A small spectrogram VAE, trained from scratch.
Data: trained on melodies that start on their tonic, played by one synthesised instrument, 26041 training examples, 12.0 epochs.
Rows from block 7 of the encoder of a small spectrogram VAE, named by matrix and row number. Rows with one number belong to one neuron. Each number is 50 + 15 x the weight over its row's rms, rounded and kept within 0 to 99. All counts start at 0.
Before each neuron's rows are labels from the 100 clips, of 14976, where the neuron reaches its highest value: "lies over" is the class under the peak; "strongest on" is what is common among them. Only what is clearly more common there than usual is listed. The data: melodies that start on their tonic, played by one synthesised instrument. In brackets: how many of the 100, against the usual share in percent.
# fc1: MLP up (encoder.blocks.7.mlp.fc1.weight, 1024x256), inputs 128-191
# fc2: MLP down (encoder.blocks.7.mlp.fc2.weight, 256x1024, transposed), outputs 128-191

lies over: no note (52 vs 25.8)
strongest on: organ-like (26 vs 5.1)
fc1.1:31 47 63 58 26 23 59 55 27 54 43 52 56 54 56 36 50 52 38 48 37 38 67 59 46 62 60 58 66 67 34 52 53 34 49 59 35 13 37 13 76 27 50 47 46 37 22 69 64 23 70 59 46 27 50 48 50 49 61 53 85 54 61 61
fc2.1:32 49 46 19 70 42 50 25 53 58 51 42 53 64 51 28 44 53 57 51 62 69 31 51 64 50 40 47 45 42 64 39 37 60 43 52 74 94 48 58 51 80 72 55 32 42 66 48 28 61 36 53 61 52 50 38 51 45 57 39 25 30 43 70

lies over: no note (55 vs 25.8)
strongest on: organ-like (30 vs 5.1); mains hum (30 vs 7.3)
fc1.615:68 47 42 41 49 63 43 56 44 44 61 62 73 36 75 70 51 59 57 46 60 46 47 49 32 42 45 63 48 52 47 46 52 58 64 21 33 42 35 81 56 52 44 47 47 56 65 51 40 59 52 32 56 73 66 38 55 60 45 50 25 56 64 36
fc2.615:48 44 55 49 65 59 46 51 54 43 32 50 42 54 52 57 57 55 44 54 50 54 38 59 44 54 57 29 00 50 61 55 85 49 49 99 71 54 44 25 70 34 40 44 57 47 42 50 41 57 64 66 10 11 42 61 49 55 59 47 97 81 25 79

lies over: no note (52 vs 25.8)
strongest on: staccato (52 vs 25.4); square lead (26 vs 5)
fc1.332:59 53 46 52 46 36 54 49 57 24 51 49 65 76 18 50 14 39 41 51 52 48 54 29 27 53 49 57 69 66 47 42 56 43 53 52 41 47 81 55 33 50 43 52 56 38 50 44 53 44 42 48 38 47 39 55 70 78 47 79 49 49 69 43
fc2.332:40 38 51 38 22 68 50 78 52 74 55 42 13 38 62 63 75 40 41 49 46 65 55 46 49 56 57 48 28 40 60 56 19 64 45 53 64 35 28 38 53 51 48 60 58 57 57 63 50 60 68 47 55 50 67 39 46 25 25 39 53 74 09 50

lies over: no note (59 vs 25.8)
strongest on: clipping (27 vs 8.2)
fc1.712:63 37 40 48 71 50 54 35 47 74 58 47 51 31 52 49 55 48 68 61 39 43 21 45 65 20 50 86 61 38 33 34 42 57 52 34 48 63 33 56 32 40 59 59 66 60 51 46 50 29 27 50 56 48 41 50 36 39 33 50 50 62 44 48
fc2.712:25 51 66 45 35 55 41 85 53 03 38 36 51 64 57 34 38 49 23 39 68 33 67 56 37 46 49 16 10 61 69 68 56 50 32 73 45 67 46 24 53 52 42 18 20 53 51 52 46 72 70 47 58 56 45 50 75 59 51 47 21 57 63 45

lies over: F5 (29 vs 1.8)
strongest on: square lead (30 vs 5)
fc1.452:37 53 55 26 44 45 23 05 52 53 37 51 41 40 69 35 56 49 48 49 59 76 51 58 76 52 70 43 33 48 42 39 49 47 61 40 46 30 30 41 90 51 49 65 50 51 57 43 55 50 39 67 50 44 47 57 28 47 50 52 51 60 54 42
fc2.452:49 49 42 47 75 42 86 40 57 46 47 51 70 60 62 65 30 55 52 42 55 39 48 55 51 58 51 51 51 48 68 72 79 51 48 52 42 66 62 74 52 45 63 57 53 47 32 46 92 27 46 37 90 52 67 30 80 66 69 43 34 10 50 43

lies over: F5 (29 vs 1.8)
strongest on: square lead (45 vs 5)
fc1.531:44 61 41 54 48 53 61 65 48 51 28 48 52 48 53 47 54 52 65 55 56 52 72 62 47 50 25 65 76 57 63 55 53 35 36 40 39 86 52 45 54 75 48 41 26 48 51 69 38 40 67 37 48 70 46 50 42 60 35 56 20 47 87 33
fc2.531:96 67 57 53 96 55 00 56 34 38 64 41 57 60 48 55 50 52 36 40 61 42 44 53 59 69 48 43 31 50 48 80 33 74 50 45 57 49 50 53 47 49 40 40 40 59 48 32 58 60 50 55 45 52 56 53 67 36 49 50 33 73 50 50

lies over: C#5 (25 vs 2.2)
strongest on: organ-like (49 vs 5.1)
fc1.478:54 58 52 51 41 38 54 51 62 48 76 52 54 38 15 30 61 53 50 69 35 34 44 46 20 49 53 44 50 54 38 53 33 53 30 42 64 79 15 63 27 56 70 50 43 47 51 59 29 77 83 46 23 52 50 33 57 49 72 39 50 49 59 48
fc2.478:60 45 46 76 62 47 39 57 70 39 01 56 53 42 63 57 40 86 32 37 66 74 70 50 68 50 58 51 52 52 52 31 63 48 66 51 47 51 61 43 47 47 39 58 56 68 55 47 86 34 35 65 57 44 43 47 53 39 59 55 38 55 59 68

lies over: no note (64 vs 25.8)
strongest on: marimba-like (27 vs 5.1)
fc1.160:99 53 50 28 55 55 51 58 49 36 41 48 41 60 55 49 66 69 56 56 52 33 49 46 57 22 69 42 13 47 50 60 47 66 41 58 69 05 55 55 51 51 42 60 51 44 22 51 55 41 86 48 39 49 54 77 45 48 39 43 49 70 54 32
fc2.160:02 31 69 50 30 25 44 75 29 66 48 50 59 54 28 52 40 40 50 55 51 55 58 50 52 69 48 60 41 53 50 57 61 38 48 50 43 68 39 71 50 36 61 73 48 33 68 62 34 78 26 49 56 53 38 36 31 44 53 45 20 33 40 67

lies over: F5 (30 vs 1.8)
strongest on: the note F (67 vs 40); square lead (34 vs 5); organ-like (30 vs 5.1)
fc1.606:87 47 54 50 50 54 49 55 83 38 49 60 64 80 55 43 19 61 35 58 52 47 50 33 39 71 61 40 52 75 55 70 63 47 33 72 70 39 40 49 38 38 51 55 50 40 52 51 60 58 24 53 44 40 68 58 64 37 42 46 50 60 43 45
fc2.606:21 51 51 49 27 56 51 57 44 52 44 48 50 51 71 63 56 32 27 52 48 49 56 49 62 53 33 34 30 37 51 53 91 31 40 57 57 64 52 20 50 57 37 47 78 53 59 54 59 42 65 23 41 70 39 32 52 54 39 49 37 43 57 60

lies over: F5 (35 vs 1.8)
strongest on: vibraphone-like (35 vs 5); square lead (26 vs 5)
fc1.655:46 59 46 43 44 31 35 36 59 50 51 33 24 50 60 34 59 55 44 00 61 35 31 43 57 55 39 57 75 56 47 52 39 64 25 43 45 77 52 50 50 49 52 70 28 30 35 65 48 18 37 95 28 08 51 59 58 52 45 55 50 44 58 80
fc2.655:50 53 42 41 51 67 79 54 83 48 48 56 42 50 47 66 48 26 50 99 32 48 60 78 58 55 57 43 41 39 36 47 61 49 56 55 59 46 53 16 59 41 42 53 75 50 56 50 47 48 56 29 53 92 55 32 45 20 49 52 48 46 50 41

lies over: F5 (33 vs 1.8)
strongest on: organ-like (28 vs 5.1); square lead (27 vs 5)
fc1.205:56 48 23 50 53 45 44 48 42 41 43 59 37 19 49 53 52 46 49 08 46 72 49 72 29 76 45 55 51 56 99 55 46 59 54 63 39 72 32 56 50 34 39 62 38 46 50 59 57 46 47 40 37 53 47 55 56 24 44 40 51 99 65 50
fc2.205:22 53 70 34 53 45 79 66 63 48 53 51 53 79 52 69 51 34 43 93 38 29 51 33 49 57 55 45 61 55 10 39 63 42 52 49 86 33 57 55 68 65 60 45 65 66 48 41 52 48 51 50 51 35 61 45 46 69 62 56 37 00 23 33

lies over: no note (52 vs 25.8)
strongest on: square lead (26 vs 5)
fc1.331:46 78 55 46 43 30 55 35 49 56 46 51 10 51 34 39 51 53 41 35 55 46 43 55 53 58 47 71 45 37 69 60 21 47 39 68 44 50 46 47 55 48 04 81 38 35 83 48 52 79 46 50 48 43 48 55 58 59 35 08 95 49 47 44
fc2.331:45 50 30 62 70 50 58 50 45 36 48 27 69 45 55 48 46 50 49 64 45 54 72 29 29 49 43 36 73 65 56 49 81 37 47 49 57 54 63 61 50 52 95 18 63 48 21 48 37 37 51 54 47 62 54 33 33 41 73 52 47 67 36 59